python train.py --arch="transformer" --model="audio frame classifier" --dataset="synthesised sound scenes: up to three everyday sounds over a background" --train_examples=26041 --gain_aug_db=6 --time_shift_ms=100 --input="waveform_16khz" --num_classes=39 --output_stride=2 --norm="rmsnorm" --norm_position="pre" --activation="swiglu" --mlp_ratio=2.67 --head_dim=64 --fused_qkv=false --bias="all" --qk_norm=false --parallel_block=false --inner_norm=false --moe="expert_choice" --num_experts=32 --moe_every=2 --expert_mlp_ratio=0.5 --experts_per_token=2 --shared_expert=false --wave_strides=[5, 2, 2, 2, 2, 2] --subsampling=2 --layers=12 --width=128 --positions="sincos" --residual_init="scaled_by_depth" --optimizer="cautious_adamw" --lr=0.0013 --beta1=0.9 --beta2=0.999 --eps=1e-06 --steps=5200 --batch_size=48 --epochs=9.6 --lr_schedule="linear" --final_lr_fraction=0 --warmup_steps=260 --weight_decay=0.2
Rows from block 9 of a small audio frame classifier, named by matrix and row number. Rows with one number within an expert belong to one neuron, the router's apart. Each number is 200 + 30 x the weight over its row's rms, rounded and kept within 0 to 999. All counts start at 0.
Before each expert's rows are labels from the 100 clips, of 14976, where the router gives the expert most weight on average: "loudest band" is the band of the loudest frequency at the time of the peak; "lies over" is the class under the peak. Only what is clearly more common there than usual is listed. The data: synthesised sound scenes: up to three everyday sounds over a background. In brackets: how many of the 100.
# router: router (model.blocks.9.mlp.router.weight, 32x128), inputs 0-127
# gate: expert gate (model.blocks.9.mlp.gate, 32x64x128), inputs 0-127
# up: expert up (model.blocks.9.mlp.up, 32x64x128), inputs 0-127
# down: expert down (model.blocks.9.mlp.down, 32x128x64, transposed), outputs 0-127

# expert 10
loudest band: 2000 to 4000 Hz (60)
lies over: sawing (43); whoosh (28)
router.10,217,196,201,218,221,208,171,207,196,185,259,244,194,196,241,245,233,182,175,203,195,175,164,243,191,247,205,242,217,183,260,175,164,199,154,231,217,205,195,184,209,220,157,182,169,157,211,264,256,146,225,169,248,262,163,244,238,185,190,154,244,220,170,213,199,205,154,207,217,202,169,245,177,183,185,185,202,193,186,244,167,164,188,234,181,199,254,154,208,180,197,244,207,207,225,147,231,173,180,196,194,186,254,200,201,182,188,241,172,219,226,214,256,187,224,179,242,217,144,220,171,170,164,209,197,165,245,204
gate.0,208,141,230,204,243,201,197,227,247,204,213,244,150,127,229,226,234,219,148,156,201,174,179,240,217,209,211,262,204,202,181,228,192,238,181,163,145,177,228,211,240,175,166,202,189,220,184,178,198,185,209,219,228,267,216,211,250,157,189,183,194,220,190,124,219,203,219,244,235,177,179,222,201,246,187,227,219,200,214,208,178,230,187,225,178,246,181,197,173,206,145,218,193,172,197,172,126,163,208,206,244,147,216,183,205,240,226,196,203,220,224,216,214,241,242,224,250,209,159,204,155,176,223,227,167,167,213,195
up.0,231,125,199,230,186,225,194,181,240,147,174,208,147,172,160,209,199,219,181,251,170,181,176,192,245,196,186,194,161,169,204,230,235,250,177,237,207,204,198,185,184,189,201,231,136,206,213,212,264,197,238,182,220,197,181,217,243,232,187,167,259,213,192,141,202,187,192,222,258,186,190,240,168,203,217,261,205,163,195,190,143,198,203,285,192,221,220,189,176,176,166,176,164,201,160,179,127,207,195,175,187,197,202,188,194,179,173,178,171,190,169,225,170,213,194,230,156,207,217,216,162,159,148,202,162,219,246,209
down.0,216,180,150,164,228,225,138,162,157,148,231,195,149,166,246,198,220,218,241,239,170,234,202,203,190,214,189,249,232,176,165,210,161,170,173,222,204,169,264,207,217,211,217,228,221,205,202,189,207,157,180,226,234,175,205,158,227,213,197,199,184,156,210,241,246,137,153,200,232,222,198,230,216,222,148,206,151,221,198,164,233,174,169,184,201,180,200,283,247,279,221,224,185,150,238,205,228,209,233,190,198,198,202,196,174,226,221,195,206,199,165,182,203,184,195,199,191,248,234,195,185,172,164,185,148,242,210,205
gate.1,188,235,164,217,182,227,197,216,206,225,225,254,172,238,239,211,219,213,256,226,179,135,155,141,228,226,218,202,298,245,160,173,226,225,183,191,214,175,199,220,279,169,206,178,195,201,186,210,224,154,196,200,212,243,178,219,214,187,161,199,190,221,228,191,159,223,224,231,216,167,156,235,190,227,205,190,201,228,203,230,184,213,190,257,171,221,174,179,163,156,163,198,211,197,141,180,189,165,164,151,179,244,191,235,215,184,188,166,185,194,189,240,171,224,175,277,228,225,190,172,219,231,200,234,180,177,175,210
up.1,201,246,189,192,214,220,185,167,200,221,246,221,165,222,210,242,208,222,291,244,162,162,136,120,208,182,210,184,263,217,183,217,194,242,153,202,207,146,194,214,213,213,210,193,184,216,187,215,226,160,182,184,228,235,215,236,197,231,191,185,204,210,242,220,151,201,234,212,240,183,167,255,187,219,207,227,241,221,228,224,168,188,177,246,197,265,205,213,199,137,175,217,202,209,157,164,194,211,202,170,181,258,220,239,205,174,206,230,148,192,197,230,200,224,150,256,155,203,212,183,239,216,161,190,175,198,209,214
down.1,204,187,199,188,211,220,216,166,135,141,211,212,114,179,242,192,192,232,227,243,176,251,214,184,235,309,259,183,184,233,221,175,159,188,268,209,176,220,201,166,173,143,185,227,193,201,239,186,171,226,182,178,168,185,219,151,183,199,220,193,213,194,203,236,210,174,240,222,179,203,232,177,195,237,220,186,173,182,193,144,199,181,201,211,210,187,213,218,216,200,209,241,190,204,197,184,279,196,211,167,258,233,216,245,227,195,196,191,221,185,167,197,261,195,193,215,181,154,181,236,211,249,229,193,202,211,220,171
gate.2,155,178,163,203,205,172,200,201,178,239,150,172,211,260,220,208,183,173,162,172,183,164,201,176,192,161,187,155,198,229,163,225,229,170,232,157,166,194,180,160,231,214,208,232,195,190,195,217,127,194,183,217,233,127,179,164,152,160,180,222,161,198,237,243,228,199,177,211,229,147,191,162,217,199,231,194,199,213,178,222,212,215,227,217,212,208,131,194,200,235,178,144,169,176,224,203,163,197,144,197,155,155,158,169,200,187,234,185,192,210,160,146,185,209,135,197,214,181,220,212,275,210,218,193,224,178,158,223
up.2,185,174,186,217,194,251,264,240,158,186,242,207,166,220,206,167,184,170,241,212,196,144,203,200,199,173,267,281,261,186,243,233,224,215,233,242,237,166,241,221,172,175,183,216,156,175,219,183,229,157,268,208,197,171,185,230,209,166,215,190,249,239,175,239,215,186,200,208,205,188,141,233,198,192,216,222,195,170,172,250,196,213,207,227,172,217,183,201,145,171,223,194,145,217,191,199,197,196,230,230,143,208,179,236,163,201,204,206,228,196,223,200,207,205,221,230,213,243,217,213,197,247,202,196,174,188,217,281
down.2,182,203,169,190,169,184,256,200,175,216,185,171,211,230,218,162,230,195,160,238,229,190,216,234,221,216,172,209,215,224,205,194,242,155,209,181,245,204,194,253,235,233,190,175,239,177,232,206,201,222,183,168,204,238,226,219,159,154,192,138,178,201,180,204,236,284,207,193,226,227,261,255,201,227,165,183,223,168,151,270,205,273,224,186,246,148,256,210,177,185,240,129,205,182,204,226,171,204,184,208,230,219,200,188,206,208,205,209,240,197,222,151,160,206,232,215,185,200,232,174,159,218,182,215,173,177,161,192
gate.3,226,238,142,218,214,205,277,228,246,249,181,176,257,186,209,227,182,193,243,224,176,224,224,171,162,239,202,186,238,242,194,229,192,173,179,186,167,174,138,183,207,202,174,189,186,172,212,219,235,191,221,196,185,192,118,225,218,185,208,222,213,185,197,241,185,191,217,188,238,190,205,207,223,235,173,148,144,178,224,189,209,197,231,176,253,132,187,191,213,239,210,177,225,208,203,244,220,163,191,156,192,201,189,220,159,176,177,172,154,194,198,200,187,164,154,204,182,221,180,231,255,150,124,194,250,222,167,180
up.3,190,190,182,181,227,213,194,236,201,169,229,222,197,154,223,181,241,172,195,215,102,192,225,232,203,197,202,253,253,170,180,171,229,222,235,230,242,257,199,199,224,127,199,249,160,224,169,201,216,191,235,246,218,217,206,183,175,180,154,238,211,191,206,158,224,205,242,211,233,221,167,224,195,144,188,212,205,184,219,290,230,171,205,207,183,184,199,218,180,181,141,230,233,114,197,172,173,207,177,192,215,194,224,173,177,237,222,160,158,234,176,214,187,173,225,225,250,190,229,211,204,227,195,211,179,232,184,221
down.3,222,217,214,172,181,172,197,219,164,217,201,176,212,227,175,188,214,173,165,178,240,235,215,290,249,210,225,157,187,185,220,245,166,208,183,196,223,184,217,227,146,256,200,141,228,202,201,175,176,215,205,150,172,223,131,151,176,258,235,182,214,199,170,172,201,204,214,192,200,201,196,184,216,164,184,250,231,222,202,200,146,186,157,181,236,191,231,216,156,209,241,233,178,167,220,206,183,203,230,203,205,198,250,219,266,178,222,280,191,188,199,222,230,223,227,222,263,186,206,232,230,168,172,248,233,182,239,205

# expert 14
loudest band: 4000 to 8000 Hz (59)
lies over: spray hiss (68)
router.14,233,189,156,187,188,209,211,209,230,192,219,186,206,185,156,204,201,149,151,218,206,149,204,174,202,158,232,216,216,216,212,257,220,179,227,188,222,233,223,161,161,177,228,185,233,172,239,220,209,176,192,176,226,195,156,241,126,240,176,221,193,187,205,216,161,210,155,228,218,189,231,130,141,163,197,244,234,168,206,167,205,203,245,228,208,194,150,239,278,217,155,174,160,176,161,206,186,247,200,218,236,217,210,214,218,192,207,229,196,263,248,177,209,216,178,211,209,150,203,225,159,193,223,215,216,233,162,145
gate.1,188,147,183,199,243,198,198,215,213,178,204,193,187,233,232,213,167,187,273,256,182,218,233,202,225,139,173,181,176,175,222,267,225,189,221,193,246,224,232,239,197,242,184,195,185,217,256,257,195,197,245,235,231,207,222,212,187,229,176,211,226,180,190,185,254,167,196,184,238,174,215,220,178,186,158,166,171,195,216,251,187,261,207,207,206,257,227,189,178,170,191,151,265,184,143,242,184,180,216,186,123,180,162,206,215,198,174,219,210,202,186,188,202,200,209,210,248,146,214,249,176,225,164,178,210,224,204,242
up.1,161,209,160,200,162,164,172,222,253,204,189,213,198,226,173,195,206,185,158,180,258,174,210,190,179,207,174,185,265,195,201,204,232,136,172,177,168,153,190,192,241,162,163,164,177,224,187,194,199,172,239,165,158,182,191,147,199,180,236,198,235,223,191,174,196,208,207,231,224,220,135,219,265,241,218,232,200,139,204,212,171,216,177,268,162,128,238,178,171,171,205,168,199,220,193,192,198,164,191,170,174,208,195,229,171,181,232,178,194,189,180,191,225,155,194,172,164,239,243,221,191,184,202,258,216,156,174,260
down.1,189,255,194,217,196,239,177,113,194,173,220,196,164,195,227,204,193,218,253,219,213,170,206,194,178,242,187,184,241,228,207,170,215,180,204,208,165,213,212,137,249,212,180,228,199,211,134,216,229,172,169,225,200,221,185,145,170,223,251,187,237,187,214,234,213,187,137,258,192,217,210,211,216,179,171,105,160,258,173,199,193,169,241,183,160,203,200,218,235,157,201,241,244,172,183,181,259,201,194,180,172,200,186,256,212,182,210,245,211,191,210,170,198,223,148,179,219,183,183,179,202,210,227,221,163,177,216,158
gate.2,212,217,198,196,215,189,216,207,153,166,190,201,190,156,194,183,204,192,246,211,164,275,167,207,163,209,210,183,169,223,214,185,182,215,171,229,219,226,239,236,199,124,238,237,224,142,175,186,207,229,195,170,186,206,198,214,236,227,157,210,121,174,209,231,171,159,182,184,120,206,242,184,184,180,216,176,159,221,210,179,189,170,221,200,173,204,232,251,167,206,233,238,203,208,195,201,259,219,189,243,238,275,197,176,203,173,139,228,187,203,145,212,215,199,153,201,179,237,177,138,200,240,195,215,173,165,201,173
up.2,189,175,185,204,181,224,217,231,233,184,196,255,213,234,206,195,168,214,141,196,197,164,216,180,250,186,225,199,219,165,175,181,251,191,213,174,226,191,151,195,223,228,143,193,129,243,226,225,201,182,204,206,217,180,203,216,202,194,246,203,257,204,188,174,235,216,200,233,256,235,168,222,226,220,135,188,232,165,191,232,250,207,223,204,224,197,213,126,216,179,154,147,231,163,173,205,155,154,207,161,165,148,175,202,185,207,267,172,214,202,243,171,183,209,217,209,233,218,241,253,169,214,176,228,228,219,189,247
down.2,182,185,254,150,175,193,180,206,194,220,207,180,164,214,196,247,185,175,223,148,172,183,247,141,213,194,204,145,234,210,215,170,213,188,195,224,205,252,200,225,230,242,229,162,224,159,187,231,190,239,251,189,238,172,175,255,180,160,183,222,212,239,167,183,191,212,223,173,237,170,214,127,158,203,193,245,206,170,228,229,199,256,194,207,178,215,192,212,216,175,122,186,163,202,228,200,186,152,218,183,204,196,244,177,170,216,238,223,205,177,187,185,187,256,275,223,185,189,204,268,250,226,206,212,211,228,183,220
gate.3,200,169,171,146,209,204,191,237,200,179,127,233,232,230,251,174,194,172,127,199,235,200,220,206,178,128,145,151,164,168,189,202,150,188,191,152,192,190,221,205,158,211,206,181,211,183,218,235,202,213,224,183,179,179,209,157,219,226,208,214,234,146,249,201,212,198,234,204,188,196,201,187,151,129,169,221,189,186,225,185,191,213,222,249,202,218,171,225,268,184,238,186,163,173,207,150,177,214,201,137,223,229,213,202,241,192,174,172,196,185,215,251,223,186,184,142,203,206,167,261,164,211,228,178,202,163,197,176
up.3,207,208,188,205,191,213,161,128,224,209,195,154,178,180,164,190,203,246,166,181,218,191,231,191,253,264,235,284,219,195,150,187,251,188,261,208,180,200,194,226,254,177,164,271,216,227,186,170,201,217,217,190,222,175,167,199,188,195,171,169,210,222,193,177,187,225,177,209,223,207,198,169,234,237,233,181,170,193,194,253,173,210,163,159,152,211,196,142,165,130,197,223,264,228,217,211,217,142,211,205,186,195,204,230,187,151,247,211,234,207,211,211,228,199,162,196,165,183,240,232,214,198,171,186,167,160,223,196
down.3,183,166,109,203,216,252,226,230,223,169,243,213,159,238,155,183,206,231,190,191,203,179,222,229,213,160,220,239,236,155,204,203,206,205,256,117,222,163,220,181,191,186,147,194,137,194,235,156,162,218,200,208,197,242,220,209,139,206,233,169,188,234,239,163,188,210,177,190,172,222,162,195,213,143,233,179,217,207,236,210,215,198,217,233,243,238,232,220,188,211,231,186,267,215,177,250,179,255,216,172,179,201,178,222,185,184,206,207,208,195,227,207,171,208,215,188,204,184,203,196,236,152,249,152,207,197,216,232
gate.4,193,180,228,224,204,202,205,225,221,205,247,193,193,193,246,242,215,212,189,181,160,153,213,167,268,196,211,263,188,240,200,239,214,211,199,160,233,172,173,155,204,227,198,196,166,209,183,188,225,230,210,258,187,200,204,194,263,160,161,165,243,244,198,182,196,232,240,179,267,215,160,223,238,172,151,193,201,145,201,200,175,176,178,188,212,203,209,230,148,175,153,204,250,213,180,205,187,244,241,189,150,188,224,231,233,192,217,218,200,228,178,170,170,157,204,198,157,269,226,248,179,213,272,221,187,203,193,246
up.4,220,236,206,181,210,150,187,168,157,189,169,128,223,178,198,239,183,189,230,195,227,253,196,192,178,222,182,155,188,194,164,168,178,208,167,235,184,204,202,168,191,187,211,168,210,210,216,231,205,200,206,178,218,209,227,240,172,193,152,232,170,179,257,178,140,174,135,166,199,181,176,194,172,215,268,195,186,252,184,158,172,235,205,228,196,186,177,226,237,172,195,237,151,182,193,162,198,206,156,212,204,239,151,147,223,235,194,200,196,198,241,193,191,215,152,218,154,174,163,115,212,209,159,261,231,198,212,156
down.4,184,192,190,256,157,239,241,261,227,145,226,186,118,212,235,162,151,221,191,172,161,170,234,149,184,214,196,199,217,180,193,234,214,175,221,232,215,144,213,231,216,226,223,206,234,201,176,204,186,211,237,212,272,143,171,249,154,241,157,240,197,211,172,236,189,231,169,182,216,177,177,266,192,202,202,205,224,276,213,207,187,238,211,261,216,219,173,191,163,172,197,165,166,240,203,209,191,180,194,207,186,220,180,186,177,169,212,239,158,178,217,214,176,230,229,230,216,196,160,180,177,227,182,194,203,198,193,170

# expert 27
loudest band: 500 to 1000 Hz (56); 1000 to 2000 Hz (44)
lies over: phone ringing (100)
router.27,202,216,193,179,241,206,258,177,177,252,265,202,166,233,187,203,192,198,165,203,228,216,260,157,169,200,198,208,187,188,188,167,195,204,175,164,250,222,244,221,169,259,194,209,248,250,206,178,125,199,149,240,252,228,179,229,200,174,171,189,158,241,184,201,236,170,182,227,203,166,197,171,199,228,178,210,256,222,216,184,241,243,228,157,208,237,233,180,195,162,242,158,238,251,186,179,236,234,236,238,219,209,178,218,214,221,175,197,175,205,200,180,211,150,205,148,189,204,233,199,172,194,215,165,246,200,169,239
gate.0,227,217,212,147,207,215,219,226,177,274,237,154,188,223,159,214,213,203,207,231,151,150,209,203,194,176,206,207,230,153,194,206,227,242,166,164,258,239,221,146,222,176,222,184,215,252,229,170,152,201,173,158,188,206,189,189,189,218,200,186,156,191,207,248,201,210,170,159,139,186,161,201,210,205,183,207,173,227,233,210,251,192,202,216,214,199,185,207,164,205,165,135,155,216,147,201,146,213,226,224,140,239,253,213,209,230,231,197,203,216,169,211,198,102,188,213,215,221,174,211,191,192,209,164,204,243,168,193
up.0,211,233,158,232,217,219,192,204,221,176,221,213,238,149,194,201,194,233,212,236,210,208,167,208,185,183,216,208,256,218,156,225,159,200,200,159,189,232,157,194,200,73,233,242,205,187,226,194,210,260,183,224,150,208,223,176,242,177,149,215,179,237,212,171,229,209,234,236,200,191,182,215,151,209,189,165,205,237,181,192,274,180,229,224,222,228,152,232,255,187,228,214,190,178,275,215,187,178,181,225,229,182,215,202,198,177,214,176,202,188,191,235,263,207,170,236,200,248,222,186,236,193,185,181,190,182,228,237
down.0,179,184,214,130,157,184,241,250,142,182,203,186,235,243,187,176,217,150,220,118,224,228,238,199,189,259,188,175,224,222,207,159,203,227,228,197,160,220,195,211,173,219,237,160,199,227,175,167,236,213,232,161,208,166,237,237,211,154,196,205,200,251,176,182,173,173,133,189,177,179,187,219,229,278,185,160,242,237,200,151,189,183,169,234,181,229,178,225,190,212,157,231,200,213,218,213,162,180,230,206,194,220,203,166,195,222,209,240,248,178,249,203,190,248,194,213,190,223,149,184,220,221,226,193,182,204,186,234
gate.1,192,193,285,150,227,189,241,213,209,162,161,171,203,215,183,202,159,197,209,207,215,243,200,179,166,258,219,225,121,199,184,187,177,218,211,240,205,159,202,188,222,259,211,203,204,203,201,223,263,216,140,181,161,207,200,162,233,160,160,210,225,189,170,192,209,224,233,215,123,235,255,179,209,195,153,211,210,176,232,199,173,168,179,213,204,251,192,170,193,264,229,249,197,164,223,202,206,202,217,195,211,196,187,196,200,231,191,200,241,182,216,173,223,193,262,220,240,232,162,208,197,168,213,242,272,206,168,190
up.1,264,215,232,177,265,188,210,195,188,182,228,224,207,201,249,194,182,242,231,295,140,211,178,207,227,245,212,168,178,220,209,163,204,236,221,189,224,174,189,223,201,178,203,161,200,206,213,166,208,222,216,244,182,183,242,198,209,213,152,179,212,170,211,237,169,279,261,219,111,191,240,181,162,172,209,204,202,183,230,172,212,160,212,193,246,175,187,182,175,266,222,126,181,231,212,203,187,227,163,210,232,242,189,189,234,180,175,198,222,191,195,171,168,185,203,199,214,232,152,184,187,189,220,191,200,185,160,199
down.1,245,218,155,193,205,221,191,190,202,192,181,206,188,213,195,221,173,153,189,218,189,183,243,250,155,159,215,204,233,203,193,153,204,170,200,165,220,197,169,180,177,254,206,203,227,177,161,189,203,180,220,157,186,203,217,226,109,149,182,196,202,160,201,207,266,206,145,167,224,207,191,216,271,178,182,147,249,205,215,221,173,230,186,183,225,188,163,247,237,175,164,224,192,171,177,215,154,233,204,153,189,185,184,226,236,244,178,209,184,230,254,181,219,165,204,171,222,235,225,198,242,210,173,162,212,287,215,236
gate.2,230,184,246,176,191,179,164,200,227,256,197,185,192,231,189,215,226,191,226,186,225,186,220,210,211,190,209,209,230,189,184,182,154,185,204,245,192,165,183,206,200,265,159,193,223,193,272,232,150,141,184,172,243,232,192,172,164,176,232,166,201,193,235,249,214,202,182,219,166,177,207,203,219,234,212,178,195,180,225,206,140,193,208,160,208,246,237,184,275,178,234,202,273,194,160,194,248,199,175,239,152,141,185,182,207,209,216,250,162,211,234,180,184,191,205,164,222,151,259,218,160,195,250,178,226,179,190,161
up.2,203,176,230,200,209,192,174,130,262,259,197,156,174,214,226,236,212,194,250,170,218,187,251,203,219,220,195,198,227,192,201,224,194,213,246,205,196,179,165,208,215,213,170,200,210,204,255,223,156,166,229,224,255,217,184,188,171,167,205,160,191,199,184,196,261,189,199,217,185,160,190,168,244,218,234,205,213,200,235,202,182,164,223,175,215,171,235,198,228,203,228,229,230,239,195,235,218,221,147,199,164,155,209,219,144,243,272,204,200,229,236,149,219,202,189,141,226,235,267,239,219,216,234,165,239,191,191,134
down.2,184,210,208,207,245,153,244,226,271,216,160,219,233,191,212,157,178,158,212,207,176,212,241,217,202,208,232,217,228,145,227,180,223,195,248,208,217,199,185,181,209,156,181,234,169,234,202,222,155,207,197,222,169,168,182,174,172,232,179,191,236,257,241,210,196,258,244,191,170,154,184,171,167,188,200,170,218,173,220,202,200,198,203,187,196,160,220,188,163,160,233,186,249,221,147,201,215,201,231,212,208,220,183,145,146,147,205,150,232,143,184,195,181,147,174,223,189,173,216,192,252,213,160,240,207,265,162,167
gate.3,143,176,239,166,229,152,169,152,175,193,151,185,163,189,210,194,196,233,211,221,217,240,225,198,206,219,235,202,198,235,246,161,224,213,144,230,201,251,184,237,232,209,184,235,188,204,157,155,226,211,196,170,178,186,247,194,227,219,199,201,164,192,224,170,217,158,209,193,170,211,183,203,223,204,212,198,196,211,239,191,192,173,203,206,162,206,166,188,178,209,168,224,200,203,237,252,186,228,140,112,240,150,208,193,187,198,247,230,215,209,186,185,298,295,170,186,184,225,205,203,191,211,238,171,175,220,216,159
up.3,172,200,233,220,254,217,200,199,171,190,183,184,188,209,258,202,271,193,159,183,205,205,248,207,223,208,205,180,193,195,273,169,182,224,226,231,195,195,227,273,166,251,205,232,173,237,162,135,198,231,262,201,225,208,210,191,204,199,221,193,181,191,220,178,248,188,191,189,184,214,190,155,244,178,234,194,207,210,222,185,198,171,199,271,177,241,222,172,216,202,220,234,211,213,190,161,236,271,156,207,224,180,218,181,177,251,234,220,207,152,203,199,254,199,221,136,198,223,201,243,212,211,249,252,215,194,212,262
down.3,185,205,213,186,204,142,236,218,162,225,188,245,209,182,187,187,222,250,172,190,228,227,175,216,234,250,200,181,186,180,242,192,178,254,196,184,236,155,177,167,165,213,261,158,172,194,142,166,204,182,230,221,186,197,193,187,225,207,229,172,209,249,152,184,226,214,253,166,226,122,234,183,206,234,197,150,159,141,214,204,182,208,227,218,189,227,241,229,206,155,178,175,217,221,222,195,210,203,233,216,254,194,153,208,236,196,197,258,194,127,210,184,139,229,170,198,244,208,190,240,182,176,228,176,190,223,170,214

# expert 15
loudest band: 1000 to 2000 Hz (50)
lies over: snoring (99)
router.15,185,224,206,175,177,207,176,163,179,196,230,216,147,178,162,214,216,201,206,153,178,178,228,200,198,176,171,220,211,185,178,214,176,235,166,152,231,172,188,215,231,230,206,253,232,177,149,221,179,175,200,232,214,181,243,187,156,201,192,148,177,191,258,211,147,219,166,232,240,174,238,221,180,214,183,217,227,222,182,162,162,181,139,141,219,204,242,209,195,218,151,183,159,254,237,228,226,189,217,219,230,194,243,219,255,146,168,218,210,213,198,246,200,244,180,174,155,136,242,223,235,146,226,204,199,164,179,190
gate.0,165,178,184,247,259,142,283,234,239,215,231,161,214,214,181,209,224,202,228,222,215,230,247,199,189,230,161,170,165,205,234,184,166,155,210,206,181,168,200,201,234,188,238,183,187,171,235,200,225,202,190,176,177,179,203,204,275,209,141,183,198,214,189,176,216,205,161,226,166,199,193,214,233,196,189,182,198,202,198,237,194,193,221,210,235,174,255,206,178,198,209,252,242,155,197,222,224,193,168,203,179,251,159,145,161,209,206,188,251,159,186,127,214,156,192,127,214,209,168,202,198,256,170,192,217,255,187,199
up.0,179,177,236,207,193,214,214,127,145,155,185,239,198,246,199,193,189,196,186,189,172,135,211,210,217,218,227,287,231,243,234,172,245,207,166,212,143,190,207,183,176,216,169,175,254,208,179,211,239,171,200,207,203,219,191,226,214,192,221,190,155,162,184,226,185,162,190,197,230,207,169,193,229,190,225,198,228,211,155,209,216,218,190,179,167,177,220,130,177,208,202,202,149,202,231,127,232,164,224,206,190,163,234,241,232,211,216,228,182,198,221,197,220,246,193,258,229,127,231,183,242,199,255,234,177,175,222,193
down.0,266,204,230,166,197,243,189,213,195,183,208,206,236,150,226,180,231,199,163,187,173,133,162,175,216,194,223,247,174,188,232,194,167,167,235,179,241,191,241,212,216,179,191,209,206,102,186,230,202,198,179,175,233,234,155,209,256,273,194,173,237,165,228,206,182,155,225,215,202,170,213,181,218,195,211,191,195,223,197,219,218,194,179,192,160,175,220,251,200,143,215,239,172,214,199,198,264,197,234,218,187,199,213,221,216,180,132,165,196,181,136,244,195,227,235,204,162,211,241,220,229,210,194,226,194,166,156,161
gate.1,202,227,190,207,169,243,249,178,192,191,199,219,205,227,153,198,221,152,262,224,234,180,206,191,221,163,184,185,181,206,130,202,219,196,192,151,217,168,180,202,191,225,203,206,209,179,172,239,143,210,197,199,165,233,211,187,211,225,198,207,196,212,250,161,201,194,232,258,228,213,216,224,198,162,194,209,189,183,130,177,246,216,213,154,185,203,307,206,171,226,231,256,193,248,156,221,184,231,198,284,172,179,169,184,205,160,203,213,216,165,202,219,160,205,197,175,139,247,148,174,232,201,203,249,200,201,186,209
up.1,192,233,206,229,193,204,172,191,162,192,216,198,169,244,198,224,245,199,194,227,247,167,199,209,187,189,187,214,242,179,107,178,188,123,155,187,227,194,193,256,219,232,216,259,229,188,205,201,183,178,186,151,177,222,186,228,230,255,206,231,224,204,210,221,215,195,234,253,217,264,212,213,217,160,185,246,207,167,156,212,207,195,213,208,154,205,239,230,149,196,192,239,193,202,193,187,242,233,240,198,165,173,246,161,212,217,174,210,171,144,144,187,181,220,267,166,196,194,144,207,210,218,170,214,156,161,213,199
down.1,140,223,243,245,161,225,226,231,283,184,176,233,192,174,236,248,234,259,214,171,202,235,236,285,212,164,173,169,249,189,210,181,193,195,205,210,205,211,215,250,197,184,224,211,246,150,188,206,177,233,174,245,203,153,207,200,201,182,183,186,213,196,175,184,192,177,197,165,184,231,209,175,265,194,215,171,196,164,208,178,238,225,185,203,188,233,172,182,194,255,203,178,238,192,196,209,181,203,220,206,224,221,198,203,192,151,195,188,196,249,166,230,172,189,175,237,248,230,165,168,156,132,160,156,234,237,226,212
gate.2,232,150,190,195,187,155,172,158,190,195,176,211,226,168,237,196,186,174,193,189,176,216,170,233,157,189,241,103,161,237,207,168,154,182,188,223,209,257,185,202,160,169,184,167,191,213,162,241,220,224,156,229,190,147,222,233,232,211,264,260,214,170,199,167,153,222,203,202,130,162,229,187,173,198,190,180,225,227,204,192,189,195,256,150,220,174,163,218,181,212,168,202,173,152,181,198,208,215,223,245,228,164,221,223,178,165,186,221,194,189,208,198,197,187,203,168,175,209,249,202,150,199,215,186,203,249,146,159
up.2,232,140,168,186,192,201,218,169,217,211,259,242,148,179,205,193,232,152,203,204,197,209,151,231,183,174,204,234,231,176,248,170,240,183,203,228,210,184,163,224,210,211,169,127,199,222,214,158,253,196,219,209,203,167,221,214,187,202,262,230,254,201,193,212,188,95,233,152,186,170,229,169,217,189,219,243,204,229,221,182,186,238,166,206,191,205,196,203,203,184,184,217,181,225,221,155,209,160,155,183,195,264,204,219,190,215,220,217,247,161,166,242,220,238,176,222,229,218,250,250,211,182,223,213,168,157,220,197
down.2,202,202,220,163,180,155,190,221,179,198,233,236,238,242,205,215,224,216,154,200,162,223,217,232,226,200,208,235,204,202,216,265,224,220,223,267,201,178,215,243,172,145,187,139,139,203,141,199,209,180,168,209,193,146,204,208,208,200,208,254,152,252,159,202,221,201,250,238,192,215,161,218,152,165,179,220,214,178,240,118,205,175,235,238,172,166,204,200,224,117,156,176,203,165,166,223,151,201,179,192,217,204,190,219,228,176,224,208,195,182,162,227,209,234,221,188,230,177,185,196,202,213,156,202,194,243,197,194
gate.3,219,151,190,206,191,173,201,208,241,260,193,215,169,204,163,219,198,180,187,170,156,214,183,173,221,180,189,223,232,240,183,193,166,188,251,242,176,199,174,178,193,254,205,167,221,248,204,206,186,175,211,236,236,229,138,216,187,172,222,220,181,213,188,184,194,164,137,196,215,212,197,201,222,187,248,169,207,207,219,211,154,287,214,183,191,160,169,210,252,159,214,220,265,208,172,172,229,160,145,207,201,184,165,193,226,217,177,213,223,183,195,154,210,193,290,216,205,168,263,204,198,230,250,147,190,182,188,151
up.3,195,203,180,166,267,208,199,200,181,210,150,182,202,238,226,148,204,235,229,253,216,220,159,193,180,211,200,177,153,211,240,179,223,210,170,213,253,214,222,216,250,168,193,181,190,207,164,175,226,195,211,185,193,170,253,204,224,173,182,187,278,182,197,186,165,206,201,226,171,200,218,174,189,148,185,190,206,206,215,217,202,127,226,235,217,213,196,165,164,198,155,232,206,233,258,213,203,239,243,160,175,234,233,196,174,141,171,153,224,158,172,181,250,135,187,138,173,234,159,184,196,213,222,234,204,248,186,175
down.3,165,192,155,158,215,199,234,176,223,165,225,250,198,205,182,212,213,188,157,222,215,278,222,188,154,242,238,227,189,172,184,159,190,164,221,223,187,200,247,150,173,195,181,174,193,214,208,220,177,157,161,244,212,176,197,183,167,222,228,207,199,234,201,154,224,189,179,220,236,218,185,251,212,177,171,197,192,126,213,191,175,191,215,160,179,213,218,217,247,150,216,214,169,258,232,252,191,225,216,190,218,195,214,264,208,154,153,159,193,254,193,238,176,174,259,179,181,152,176,212,180,182,252,240,223,180,221,225